{
  "model": "multi-label audio tagger",
  "dataset": "synthesised sound scenes: up to three everyday sounds over a background",
  "train_examples": 26041,
  "gain_aug_db": 10,
  "n_mels": 64,
  "hop_length": 160,
  "input": "log_mel",
  "spec_augment": false,
  "win_length": 400,
  "arch": "tdnn",
  "norm": "batchnorm",
  "activation": "prelu",
  "depths": [12],
  "kernel_size": 3,
  "stem": "single",
  "widths": [256],
  "num_labels": 61,
  "init": "trunc_normal_002",
  "optimizer": "muon",
  "muon_scale": "original",
  "lr": 0.021,
  "momentum": 0.95,
  "nesterov": true,
  "orthogonalizer": "polar_express",
  "adamw_lr_other_params": 0.0018,
  "steps": 10100,
  "batch_size": 384,
  "epochs": 148.9,
  "lr_schedule": "step",
  "warmup_steps": 500,
  "weight_decay": 0.01,
  "adamw_weight_decay_other_params": 0
}
Rows from block 6 of a small multi-label audio tagger, named by matrix and row number. Each number is 50 + 12 x the weight over its row's rms, rounded and kept within 0 to 99. All counts start at 0. After the name is the row's rms in percent of the matrix's.
After each channel's rows are labels from the 100 clips, of 14848, where the channel reaches its highest value: "lies over" is the class under the peak. Only what is clearly more common there than usual is listed. The data: synthesised sound scenes: up to three everyday sounds over a background.
# conv: width-3 conv (model.blocks.6.conv.weight, 256x256x3, each kernel summed), inputs 0-127

conv.101 096:32 42 73 43 52 35 54 62 52 60 39 38 43 22 37 70 37 39 52 60 52 48 48 31 49 80 28 59 51 36 42 28 61 55 42 40 54 42 33 42 51 50 46 56 79 65 61 35 36 32 40 47 50 59 50 53 54 52 27 36 46 59 43 60 55 53 43 45 49 61 39 34 54 36 33 53 46 74 51 37 42 31 60 51 35 39 44 29 54 43 31 53 26 56 72 36 45 78 55 45 69 49 60 75 51 42 43 42 78 51 67 36 38 68 44 56 46 63 47 60 68 42 28 30 63 45 45 46
lies over: ball bouncing

conv.218 099:50 56 42 45 50 28 44 81 57 50 55 50 41 29 55 64 51 69 61 51 39 44 56 54 44 44 72 46 47 51 60 60 40 54 37 26 52 57 41 42 43 55 68 48 48 45 48 46 56 65 51 54 63 45 44 67 40 58 48 54 52 69 35 36 71 53 52 51 37 58 46 28 39 64 38 64 36 57 77 37 31 60 63 42 43 49 58 43 59 51 64 47 68 46 52 44 37 24 38 30 36 40 36 30 49 61 55 41 74 57 55 46 32 32 45 62 55 55 51 24 32 34 43 33 51 52 40 46
lies over: barking

conv.26 101:51 54 40 47 30 40 59 31 38 47 45 41 45 41 50 47 43 68 60 29 35 35 60 56 53 42 29 83 53 45 33 42 65 41 49 52 40 43 24 51 61 42 45 53 45 50 48 57 48 46 47 34 78 61 58 62 50 54 46 41 46 45 42 70 50 61 48 54 71 35 36 56 84 53 31 49 48 52 56 49 72 39 58 56 32 48 26 50 39 61 42 47 48 41 62 46 54 55 55 56 47 50 45 44 57 43 37 57 27 60 47 35 36 60 40 39 35 63 56 60 35 56 80 31 67 46 42 37
lies over: zipper

conv.154 105:37 47 63 58 49 64 21 43 52 45 52 50 68 50 46 48 43 62 52 36 39 36 48 60 51 58 43 35 58 43 57 59 55 35 54 72 52 50 58 55 35 43 35 46 44 46 75 70 73 52 24 51 45 67 55 38 38 43 56 39 49 59 41 58 51 42 60 46 48 53 38 45 62 41 45 52 48 43 57 61 46 36 53 60 44 83 39 60 52 54 38 65 40 74 58 58 39 34 63 30 59 35 46 51 42 60 65 61 55 40 48 44 52 60 45 48 53 74 53 40 45 57 36 63 39 53 59 57
lies over: door slam

conv.70 097:61 45 49 56 30 54 37 53 51 61 47 68 62 51 53 43 60 42 53 69 71 32 62 41 49 47 41 58 42 55 47 56 42 56 48 42 54 42 47 46 51 47 54 60 54 44 56 57 55 52 37 23 49 49 49 53 50 49 51 11 53 55 43 35 54 44 43 31 55 41 60 60 34 50 67 46 29 40 49 41 56 50 58 51 51 31 38 36 58 55 36 51 64 37 48 99 38 49 42 40 69 52 53 45 44 60 58 41 37 78 51 45 54 41 46 47 29 36 39 52 52 58 35 19 29 67 38 32
lies over: doorbell

conv.240 092:50 41 48 59 53 46 46 44 67 48 75 71 38 56 43 42 64 52 54 32 35 44 56 45 39 34 53 53 49 52 36 43 40 24 48 43 65 66 50 42 52 40 48 46 63 35 69 47 79 51 59 74 57 38 46 49 22 31 57 59 68 51 38 42 59 50 68 44 51 50 54 37 53 40 63 66 60 67 62 60 53 44 54 75 59 47 42 60 48 44 62 45 49 51 41 69 45 43 19 54 62 72 56 40 59 43 62 61 51 42 66 39 50 70 41 35 49 57 57 63 40 44 24 38 36 51 43 36
lies over: beeping

conv.147 102:54 17 60 40 39 58 43 38 53 42 53 27 33 45 45 57 54 49 48 54 42 61 31 49 57 41 46 36 64 13 47 37 52 70 54 56 41 57 99 44 45 53 41 43 58 35 41 72 35 47 47 57 49 50 51 58 45 50 64 53 57 39 65 42 64 43 53 50 28 60 31 49 47 37 47 43 60 60 43 44 27 49 50 32 60 42 61 46 63 33 47 46 55 57 37 56 38 99 50 48 52 62 23 44 38 43 62 36 42 54 31 54 45 43 42 60 60 45 52 58 72 42 54 57 48 60 41 45
lies over: siren

conv.21 100:49 44 35 58 64 43 69 55 54 65 47 47 59 45 54 63 48 61 45 35 46 41 45 56 59 40 43 50 39 53 64 81 33 70 46 44 58 44 27 40 42 49 31 48 57 32 66 50 41 64 51 62 46 59 52 35 78 51 65 52 62 52 45 54 49 47 37 64 48 62 54 45 42 71 35 53 35 38 55 50 38 67 53 53 50 45 73 64 54 28 54 68 50 39 33 49 41 33 45 37 75 47 50 36 48 36 59 49 56 51 47 66 35 52 65 53 53 51 45 44 54 62 77 59 50 83 47 59
lies over: fly buzzing

conv.199 099:50 53 64 63 73 56 59 60 53 46 49 57 39 49 52 48 45 29 55 30 53 45 66 59 25 35 50 64 40 53 59 55 53 60 52 68 52 51 41 52 25 47 45 20 67 64 63 49 49 56 49 92 58 68 52 34 25 40 58 37 35 42 53 46 58 44 59 55 48 67 66 57 72 60 52 38 33 44 54 53 66 38 75 32 64 34 78 47 49 34 30 52 58 32 42 47 39 54 47 42 59 52 41 32 39 74 42 67 39 54 44 39 62 34 40 38 25 54 44 44 43 63 74 55 51 35 47 43
lies over: barking

conv.116 097:34 52 47 54 55 50 45 63 61 47 60 49 55 56 65 43 33 50 55 48 46 60 31 45 48 59 64 62 46 33 46 68 42 76 59 53 32 45 78 32 49 58 60 35 59 38 33 59 50 31 54 60 64 44 50 56 38 47 69 47 47 50 54 52 48 46 52 46 40 32 42 67 46 64 57 54 44 32 28 48 52 34 65 62 46 40 35 40 52 27 41 44 63 39 40 72 51 68 51 41 53 57 54 52 49 69 26 54 32 64 47 60 60 41 50 49 61 63 43 35 48 55 62 54 17 43 45 58
lies over: siren; doorbell

conv.161 099:71 36 21 39 50 43 57 33 54 33 57 59 28 37 38 37 49 48 57 40 58 67 45 56 24 43 38 55 52 54 35 45 60 68 58 60 42 71 46 57 53 36 52 51 43 51 40 37 49 28 52 53 58 40 43 57 59 68 65 34 64 63 20 43 66 46 40 51 30 34 63 42 35 44 47 60 49 34 42 47 42 58 62 30 52 58 62 39 50 69 68 55 64 50 49 86 41 44 63 53 55 51 69 59 57 62 48 50 35 38 40 28 86 66 54 70 50 41 58 49 55 51 69 56 48 44 61 45
lies over: doorbell; beeping

conv.207 100:34 58 57 54 42 44 43 48 41 51 54 59 80 49 51 45 07 52 37 50 67 39 50 37 45 47 54 37 65 61 52 55 63 41 56 64 61 52 47 57 37 79 52 37 36 61 62 62 44 51 43 41 60 50 40 19 48 39 63 33 44 33 47 47 51 59 47 25 51 48 58 64 52 32 53 40 33 43 42 48 47 56 51 41 54 66 61 52 42 44 48 77 48 50 62 53 39 47 44 61 46 49 62 32 59 67 73 57 40 45 51 64 41 57 58 36 47 40 36 39 57 20 69 49 63 64 77 44
lies over: spray hiss

conv.252 109:45 71 53 54 61 43 51 52 53 39 55 63 65 47 72 39 54 60 53 36 58 50 53 58 33 58 51 24 31 61 34 39 49 51 50 51 33 53 46 60 39 39 32 50 51 60 48 58 41 56 60 70 47 57 69 45 45 58 42 52 44 37 66 45 54 47 37 34 52 37 59 75 40 62 39 58 44 64 34 45 49 24 99 63 60 48 44 50 55 54 66 43 52 45 74 56 49 54 40 58 43 50 53 62 47 51 48 79 26 37 51 51 36 24 58 44 70 40 55 62 32 30 53 52 42 44 55 60
lies over: spray hiss

conv.20 101:39 30 51 44 56 52 31 45 66 71 55 64 60 55 51 67 43 46 44 31 40 38 44 26 49 60 37 40 44 56 63 45 60 45 42 31 48 49 54 55 68 44 35 37 88 51 61 42 65 57 44 65 42 33 42 66 57 41 69 50 36 54 33 57 44 60 60 63 48 80 49 23 42 44 43 67 56 65 39 59 49 41 72 61 56 47 52 47 60 55 50 48 41 33 44 42 54 52 36 37 69 55 46 53 32 44 53 45 37 45 30 55 52 49 50 68 41 49 45 54 49 49 41 44 67 54 73 51
lies over: ball bouncing

conv.206 101:30 63 61 62 47 42 42 71 60 50 54 55 33 44 62 38 38 29 49 48 59 32 67 52 33 52 55 53 53 33 48 52 57 35 55 48 47 58 57 44 56 58 74 58 57 54 48 55 53 54 77 66 69 48 51 38 35 46 41 61 42 33 41 56 54 45 63 47 50 44 50 45 65 39 53 47 33 47 56 64 46 73 44 31 46 42 41 62 48 52 69 36 48 45 58 22 46 56 39 42 44 44 65 46 40 67 53 58 49 45 57 45 44 37 25 47 68 46 45 53 41 44 55 38 56 37 30 65
lies over: car horn; whistle

conv.9 095:48 32 39 46 64 38 50 63 46 52 36 56 45 54 48 19 38 33 61 61 41 33 50 54 29 34 66 59 57 51 41 58 67 47 38 25 41 63 40 51 67 48 61 58 34 52 57 57 37 28 40 36 70 49 42 52 52 40 43 60 40 30 42 38 48 72 60 35 46 24 53 38 56 54 41 55 42 67 59 64 31 32 58 52 39 54 42 50 39 49 53 56 54 37 66 46 55 49 45 62 54 34 50 47 40 39 41 42 42 52 55 63 67 24 56 49 65 56 62 65 66 59 45 64 42 59 43 37
lies over: siren

conv.251 095:55 52 45 44 56 67 65 62 54 71 39 45 36 59 37 44 46 42 52 42 36 43 70 40 74 45 70 38 23 54 63 48 44 47 48 62 69 61 60 48 40 48 64 31 53 52 52 36 37 44 50 47 35 41 56 37 56 51 45 37 48 40 32 52 63 50 65 41 42 50 62 57 38 46 54 52 56 70 41 77 48 27 59 73 63 60 42 55 55 43 43 43 27 60 49 47 50 45 67 37 74 44 31 62 42 60 58 42 51 33 59 62 53 68 51 41 49 63 42 54 60 40 39 36 58 52 50 43
lies over: door slam; footsteps

conv.142 090:62 38 57 37 67 60 59 51 50 62 44 42 43 53 56 40 17 45 51 59 51 43 36 46 30 40 58 45 51 54 50 43 47 46 60 58 33 59 36 42 69 55 50 44 37 41 52 49 26 45 43 43 36 56 66 44 37 69 47 63 58 44 51 51 57 30 42 56 47 42 52 48 49 65 65 73 57 46 65 40 46 35 29 50 59 51 44 59 62 34 73 45 66 62 77 74 61 60 53 55 43 57 63 51 59 33 40 46 59 25 33 41 64 44 44 63 37 32 49 60 59 40 55 50 51 73 68 61
lies over: spray hiss

conv.128 103:38 10 52 43 62 53 38 64 64 52 72 40 31 46 47 70 43 58 62 59 53 52 39 35 60 73 36 40 43 73 45 66 52 46 34 59 41 36 62 30 59 42 38 51 67 61 47 61 43 52 40 57 30 39 49 47 28 45 49 44 63 46 63 38 44 48 35 29 39 45 43 50 41 60 38 51 48 58 45 44 35 40 40 60 40 48 58 47 71 43 47 33 68 40 42 66 42 53 56 53 58 33 40 50 49 34 63 42 52 68 35 52 52 33 45 37 40 54 46 50 59 47 38 56 54 52 46 34
lies over: doorbell

conv.83 093:53 50 38 46 60 40 44 58 45 63 47 67 37 40 47 40 55 55 65 31 40 52 45 52 63 53 32 69 52 45 66 68 28 46 46 53 60 63 60 53 47 25 35 40 75 60 50 59 49 52 43 31 31 39 48 60 35 51 50 26 62 38 50 34 44 69 51 40 74 51 49 70 36 56 54 63 37 53 61 51 47 39 45 51 37 42 27 42 36 48 37 58 50 44 61 32 59 53 25 44 62 44 45 67 56 44 45 36 62 41 34 47 55 48 63 57 31 56 62 64 56 49 51 49 41 49 29 60
lies over: ball bouncing

conv.186 105:33 44 39 65 45 32 51 40 66 35 42 73 67 32 52 56 56 56 50 48 57 57 82 38 49 54 41 58 55 47 30 33 57 39 55 54 75 47 53 52 58 60 73 31 52 60 43 64 54 44 45 65 45 54 66 50 61 41 51 34 29 45 34 51 54 47 37 33 47 43 42 40 53 50 52 37 43 47 58 40 67 48 39 50 59 42 68 52 65 34 32 59 71 52 66 60 26 21 65 44 45 67 40 63 59 44 54 38 35 57 82 40 40 51 29 50 50 58 49 56 36 35 49 43 56 41 55 46
lies over: beeping

conv.203 099:55 14 65 48 51 49 30 62 48 31 68 52 56 53 37 52 44 47 58 65 73 49 68 34 51 42 46 48 38 80 51 41 57 53 34 58 53 44 50 45 52 66 48 64 56 56 62 40 42 28 23 42 29 42 46 45 37 39 33 53 50 60 38 42 52 58 38 35 50 40 40 54 38 63 41 31 48 57 54 54 50 49 51 64 48 54 34 42 56 53 52 80 43 33 41 59 46 57 62 30 75 55 62 46 53 50 48 58 41 44 27 35 56 38 69 54 44 61 39 61 53 53 51 54 45 49 59 49
lies over: beeping

conv.53 103:58 21 42 22 67 41 57 42 43 45 45 48 20 38 72 56 66 54 36 61 63 33 42 30 62 50 66 37 56 35 64 51 43 50 63 50 43 32 64 32 55 68 44 41 44 37 42 61 47 62 70 45 58 45 50 41 30 51 53 69 51 52 45 52 58 40 32 63 45 45 47 45 34 32 40 30 46 25 45 58 37 53 38 54 49 48 69 53 60 43 39 31 39 57 35 36 45 48 32 50 28 39 51 41 33 49 46 57 38 54 57 57 31 41 48 48 22 50 53 26 47 48 73 48 45 25 17 70
lies over: zipper; car horn

conv.183 108:43 55 38 54 27 49 46 52 62 49 35 54 53 43 47 59 79 74 59 56 60 57 56 63 41 45 48 24 48 42 50 51 54 35 49 42 48 44 67 70 57 38 61 40 59 57 48 42 53 62 47 48 51 47 26 22 41 45 50 56 49 32 52 46 46 49 55 56 55 50 50 49 60 53 67 57 49 53 44 40 53 65 53 48 82 57 60 57 37 44 57 43 49 62 43 52 34 50 50 49 37 38 57 33 72 54 81 55 59 37 43 42 63 42 46 50 59 66 44 45 66 31 51 44 47 42 49 46
lies over: zipper

conv.55 107:30 57 39 67 52 54 61 60 48 47 43 48 53 37 58 60 48 33 45 53 47 49 46 22 48 50 64 52 39 55 42 55 55 54 36 26 42 47 36 28 37 54 37 36 43 71 45 74 48 34 44 47 67 52 24 12 42 67 48 45 45 31 55 71 38 54 65 38 38 35 64 51 69 32 52 46 39 46 59 41 72 57 52 35 54 70 81 44 55 37 50 48 61 59 47 68 40 45 61 72 45 46 40 49 44 60 49 63 18 41 59 67 31 37 58 48 38 47 53 38 32 46 52 46 60 69 40 39
lies over: barking; howling

conv.72 108:56 42 39 28 55 35 38 36 60 44 38 38 46 40 55 44 29 41 32 59 44 31 35 53 66 44 65 46 46 37 60 49 64 47 35 47 44 66 41 92 76 35 44 74 44 69 64 69 55 30 55 43 40 58 51 91 64 44 53 64 58 61 48 72 62 34 57 68 55 54 37 32 49 42 48 56 50 52 41 51 26 45 45 62 38 51 56 51 49 32 63 38 48 43 60 85 39 59 52 51 29 31 42 43 37 73 50 44 51 60 54 73 51 42 54 50 58 46 49 49 45 33 45 41 24 46 56 58
lies over: car horn

conv.185 110:51 22 58 56 39 54 40 39 50 49 41 46 57 63 98 59 49 36 54 19 47 43 42 46 36 44 52 48 63 31 53 34 47 42 41 48 32 39 51 29 72 50 40 43 41 47 37 48 31 46 70 35 50 55 54 71 52 44 47 54 39 65 62 53 58 37 62 68 35 41 49 47 52 65 39 24 45 47 27 48 58 54 54 55 46 41 41 44 59 48 60 25 66 65 46 35 70 56 59 43 48 49 42 48 31 32 25 65 51 48 55 67 52 41 44 53 35 60 44 63 41 66 51 30 58 53 40 42
lies over: siren

conv.118 108:38 38 58 33 52 53 52 58 64 43 43 45 60 45 70 38 51 46 46 50 57 61 46 51 67 59 54 51 71 49 39 41 21 52 65 44 69 58 52 46 68 46 52 57 39 62 53 45 61 48 60 41 52 53 44 61 67 53 16 30 38 47 55 49 63 65 49 52 51 44 53 56 57 52 55 43 49 35 49 78 50 53 53 40 37 35 27 50 40 51 31 38 43 50 30 53 55 69 33 61 47 42 64 56 50 74 67 68 35 46 50 51 49 52 53 62 56 55 36 37 63 44 70 33 36 56 54 48
lies over: door slam

conv.166 102:61 44 45 57 52 58 48 49 37 50 27 58 68 32 38 39 32 49 37 49 34 41 65 47 62 51 47 39 44 38 61 48 43 51 45 50 55 38 42 66 37 32 44 58 46 71 54 42 70 40 24 48 37 40 32 37 51 57 57 33 43 40 52 65 41 32 52 39 57 50 26 52 75 48 48 67 58 27 45 60 55 38 51 50 65 38 60 81 43 45 44 54 52 38 26 48 20 59 47 54 44 51 60 63 68 41 48 57 49 46 39 44 63 55 39 61 34 51 64 70 53 34 59 32 46 38 66 35
lies over: zipper

conv.87 097:65 69 59 51 59 44 45 50 48 39 57 65 47 51 59 35 51 31 39 50 52 40 67 50 50 38 53 65 53 70 18 55 61 68 27 37 41 48 48 40 32 54 65 51 42 43 59 54 44 39 36 50 26 40 32 29 54 48 66 41 27 56 41 60 38 43 50 66 54 52 30 47 35 63 39 34 54 58 42 60 44 53 76 30 48 54 37 35 49 58 68 56 56 38 30 70 56 42 51 44 67 48 70 51 55 51 61 63 46 40 50 26 58 51 48 59 52 43 42 42 37 50 39 54 44 53 42 42
lies over: doorbell

conv.173 105:41 46 55 49 40 70 49 63 36 35 55 57 60 49 63 50 64 63 48 38 44 35 55 38 53 46 48 60 60 63 64 43 64 50 49 81 38 41 46 51 42 40 48 55 39 36 54 24 27 45 62 46 71 34 58 71 35 60 31 58 45 60 44 48 61 30 51 52 59 38 32 45 48 50 48 45 45 49 45 37 39 64 48 55 39 67 60 54 42 45 52 47 81 56 68 56 45 40 47 62 33 51 54 58 43 28 41 29 82 54 43 46 45 61 63 35 53 70 44 51 38 45 26 49 60 48 55 55
lies over: door slam

conv.35 113:58 40 47 35 42 40 38 54 63 47 70 57 59 57 35 59 45 46 55 42 37 48 33 57 52 46 50 43 59 69 48 21 51 82 53 44 35 60 46 46 45 44 44 51 58 62 65 47 55 54 35 46 60 40 35 49 57 61 46 52 62 58 48 61 46 56 42 54 51 37 51 44 59 52 62 60 41 51 28 55 54 55 71 52 29 67 46 71 48 50 55 45 69 49 62 99 58 51 62 55 27 20 38 54 81 44 70 46 36 70 40 27 64 53 38 48 40 51 50 51 28 71 38 46 45 55 63 42
lies over: doorbell

conv.158 095:71 66 56 49 33 54 67 58 53 43 43 50 52 44 48 46 57 60 61 29 41 51 71 63 54 40 30 54 56 41 29 25 55 55 32 55 28 47 51 53 63 70 41 47 36 41 72 70 56 39 52 57 60 46 62 35 55 39 50 46 33 64 78 49 43 61 38 49 44 50 58 50 51 42 42 49 36 42 46 57 40 58 29 58 55 47 53 39 45 47 53 70 62 57 44 66 48 61 33 71 47 68 52 67 50 48 51 57 61 62 71 39 50 35 55 72 36 25 48 45 54 37 76 38 43 40 47 46
lies over: beeping

conv.89 107:46 43 64 67 48 54 47 54 54 68 68 75 47 44 38 70 55 53 35 47 51 51 41 53 59 41 36 46 52 54 44 65 28 50 41 29 60 37 44 38 42 35 42 54 42 55 46 54 55 32 41 70 55 45 43 25 47 53 44 44 59 50 49 43 52 29 37 68 59 49 67 35 55 65 43 27 30 69 62 45 66 46 46 39 51 58 68 48 44 56 37 60 37 24 54 60 48 47 44 65 34 43 74 37 33 38 76 54 50 61 46 62 58 55 63 46 40 40 31 45 53 54 55 34 78 68 40 54
lies over: laughter

conv.73 094:44 72 43 41 54 61 48 46 34 36 40 35 59 30 35 52 25 39 54 49 51 59 65 62 73 43 40 30 39 44 73 48 44 70 54 67 38 52 71 35 64 57 47 46 37 36 51 45 51 55 69 62 51 57 45 23 54 49 58 50 41 70 63 39 48 49 36 62 48 28 37 44 36 45 56 42 42 45 50 49 56 44 54 62 38 71 69 42 71 58 41 45 29 49 20 27 68 47 45 47 35 45 69 62 53 55 45 71 44 51 51 46 48 51 51 66 46 47 19 49 43 61 62 35 58 47 60 70
lies over: fly buzzing

conv.146 099:45 64 55 55 46 41 51 59 55 52 44 30 50 53 50 31 37 49 57 30 40 67 58 37 52 52 42 37 47 41 56 46 41 61 57 37 68 36 67 66 58 51 32 50 59 39 70 38 52 53 73 39 45 69 53 37 31 45 67 41 55 49 35 41 46 50 57 50 15 74 39 65 42 64 51 70 55 55 41 27 55 47 61 58 89 45 44 51 43 64 48 52 48 52 66 55 41 43 56 53 50 52 49 38 55 16 46 59 34 51 43 62 61 59 44 48 47 45 65 39 65 52 54 39 73 37 60 27
lies over: barking

conv.28 096:51 48 44 53 62 56 49 73 65 58 50 49 32 50 64 41 51 39 60 45 40 23 62 42 37 80 57 54 50 36 34 40 55 39 63 55 38 93 33 61 57 40 64 45 40 46 44 33 49 39 35 58 79 56 56 42 36 48 52 65 49 80 51 48 54 53 41 55 18 41 62 55 51 44 59 67 69 62 59 59 19 43 40 75 66 46 48 44 48 39 54 54 50 50 25 44 38 58 37 51 57 44 54 53 56 57 43 59 65 43 43 64 37 34 71 75 53 53 45 51 49 45 50 47 46 56 39 63
lies over: car horn

conv.78 103:43 58 68 52 57 45 52 56 60 42 29 30 36 41 45 78 50 33 55 64 50 59 47 51 68 58 63 58 60 31 47 46 68 45 46 29 61 53 71 34 41 46 54 49 61 66 42 42 69 51 50 74 60 57 65 61 47 70 52 59 47 47 59 50 70 73 54 71 52 48 38 31 73 49 46 45 39 61 64 45 28 47 27 46 53 35 74 37 61 53 57 47 74 61 57 45 33 62 61 27 57 46 45 48 29 52 57 43 37 44 61 42 45 45 65 42 45 42 46 67 48 51 47 46 58 45 57 35
lies over: barking

conv.82 104:48 41 74 63 48 57 73 50 48 75 34 42 35 61 45 50 56 32 41 59 49 56 46 42 56 46 59 58 40 43 42 45 52 56 74 64 61 52 45 44 32 49 56 43 44 44 56 35 35 49 41 61 35 47 65 39 58 60 80 30 59 53 51 64 56 31 29 62 40 39 37 52 63 39 28 53 36 65 52 55 60 43 40 35 48 39 50 56 37 53 59 38 31 38 38 39 57 32 48 21 67 39 34 34 44 64 61 22 51 44 48 48 53 51 75 56 48 49 57 68 41 41 57 56 69 39 46 58
lies over: laughter

conv.44 098:58 44 56 29 42 32 51 46 49 58 46 51 48 45 57 50 62 62 78 34 40 43 44 57 43 59 58 65 36 26 33 37 53 59 40 45 29 41 81 51 59 43 51 34 58 51 49 58 34 43 47 60 57 35 55 80 56 61 74 36 48 56 52 52 52 56 42 43 46 36 25 46 28 58 30 48 54 58 43 58 43 36 46 45 49 67 62 50 51 39 15 52 86 65 55 50 52 61 65 73 55 44 40 68 66 38 51 49 55 47 46 55 56 45 39 59 57 43 42 59 71 51 40 50 53 39 40 34
lies over: siren; hammering

conv.61 094:48 62 63 27 64 53 38 50 44 39 47 58 69 52 31 52 59 47 48 37 27 50 57 61 69 31 24 56 48 27 68 53 41 45 48 53 66 58 33 47 51 55 48 45 61 71 49 49 63 46 47 33 60 44 65 62 42 47 31 46 55 58 49 59 45 55 44 48 42 53 34 42 44 48 64 43 40 40 41 53 49 32 58 64 41 36 08 35 41 42 53 44 45 07 47 68 36 48 28 59 61 65 35 55 26 38 43 56 39 56 53 36 50 62 45 43 68 41 40 50 45 39 37 41 52 45 61 54
lies over: ball bouncing

conv.112 108:49 44 51 37 56 47 49 38 69 48 35 29 55 43 45 30 38 51 61 75 53 58 55 53 56 81 56 66 35 42 55 51 47 42 59 69 43 39 51 59 39 46 45 50 53 35 45 38 65 58 78 42 62 65 37 71 49 59 37 46 41 50 31 58 62 36 33 40 23 57 28 49 60 50 49 42 52 56 74 47 56 40 51 39 42 47 46 33 53 40 50 65 40 45 43 38 40 39 59 56 49 52 50 50 38 62 42 39 62 58 77 34 41 44 43 22 38 48 53 49 74 44 23 33 35 45 51 71
lies over: car horn; melody

conv.177 101:44 45 64 34 43 51 45 56 56 52 51 57 65 64 39 40 42 66 44 46 39 60 48 61 49 58 34 63 53 51 60 49 39 44 40 41 38 63 65 51 67 58 30 58 58 68 41 53 59 52 49 33 60 43 61 37 42 50 62 54 44 47 76 68 47 37 66 63 64 36 28 52 96 74 51 50 55 37 49 60 39 62 40 58 45 27 47 59 76 59 46 54 55 53 41 53 55 28 60 58 24 44 45 39 53 77 55 63 30 53 65 34 40 43 54 53 28 48 15 61 43 70 57 51 48 53 45 56
lies over: zipper; spray hiss

conv.249 091:63 30 47 57 38 35 60 34 29 58 60 67 46 49 34 52 50 39 40 52 57 58 32 43 43 56 40 32 49 54 43 49 41 50 41 40 55 43 52 60 61 31 61 52 53 68 52 67 71 50 34 19 44 39 60 57 32 56 48 35 54 53 38 43 40 45 43 47 84 45 42 46 22 41 56 49 52 37 46 57 49 66 57 69 57 61 26 43 63 47 90 41 74 35 66 79 51 36 44 56 32 31 39 61 42 35 42 43 48 37 42 49 56 60 39 52 38 44 45 51 57 34 30 33 40 75 54 45
lies over: doorbell; howling

conv.119 089:54 39 53 39 50 28 38 47 44 75 47 53 65 47 57 45 50 54 47 52 48 49 43 34 68 44 56 45 37 33 37 53 53 31 44 63 65 55 50 23 60 31 52 62 47 43 37 30 41 57 64 46 44 71 47 53 61 47 47 20 49 38 56 62 66 41 51 46 59 69 40 21 39 34 66 52 65 41 77 61 40 41 61 28 50 48 36 66 54 49 57 52 34 35 50 66 38 50 41 32 57 66 64 43 46 22 64 43 49 43 56 64 40 43 23 58 58 34 49 36 59 64 51 36 51 59 37 45
lies over: beeping; melody

conv.160 092:54 35 58 35 34 33 60 54 50 66 29 49 23 56 46 52 38 40 57 28 41 46 40 62 43 73 35 43 43 65 42 54 34 41 40 54 67 56 40 48 55 37 46 55 61 31 54 39 38 66 48 39 76 38 48 37 28 46 56 36 33 61 35 42 77 48 57 73 59 42 50 42 47 35 55 52 55 59 66 22 69 37 59 42 48 43 65 44 41 41 48 54 56 33 65 44 59 46 41 41 43 40 37 44 63 44 61 64 34 38 67 71 60 42 38 58 37 51 47 40 65 33 43 59 65 30 43 62
lies over: laughter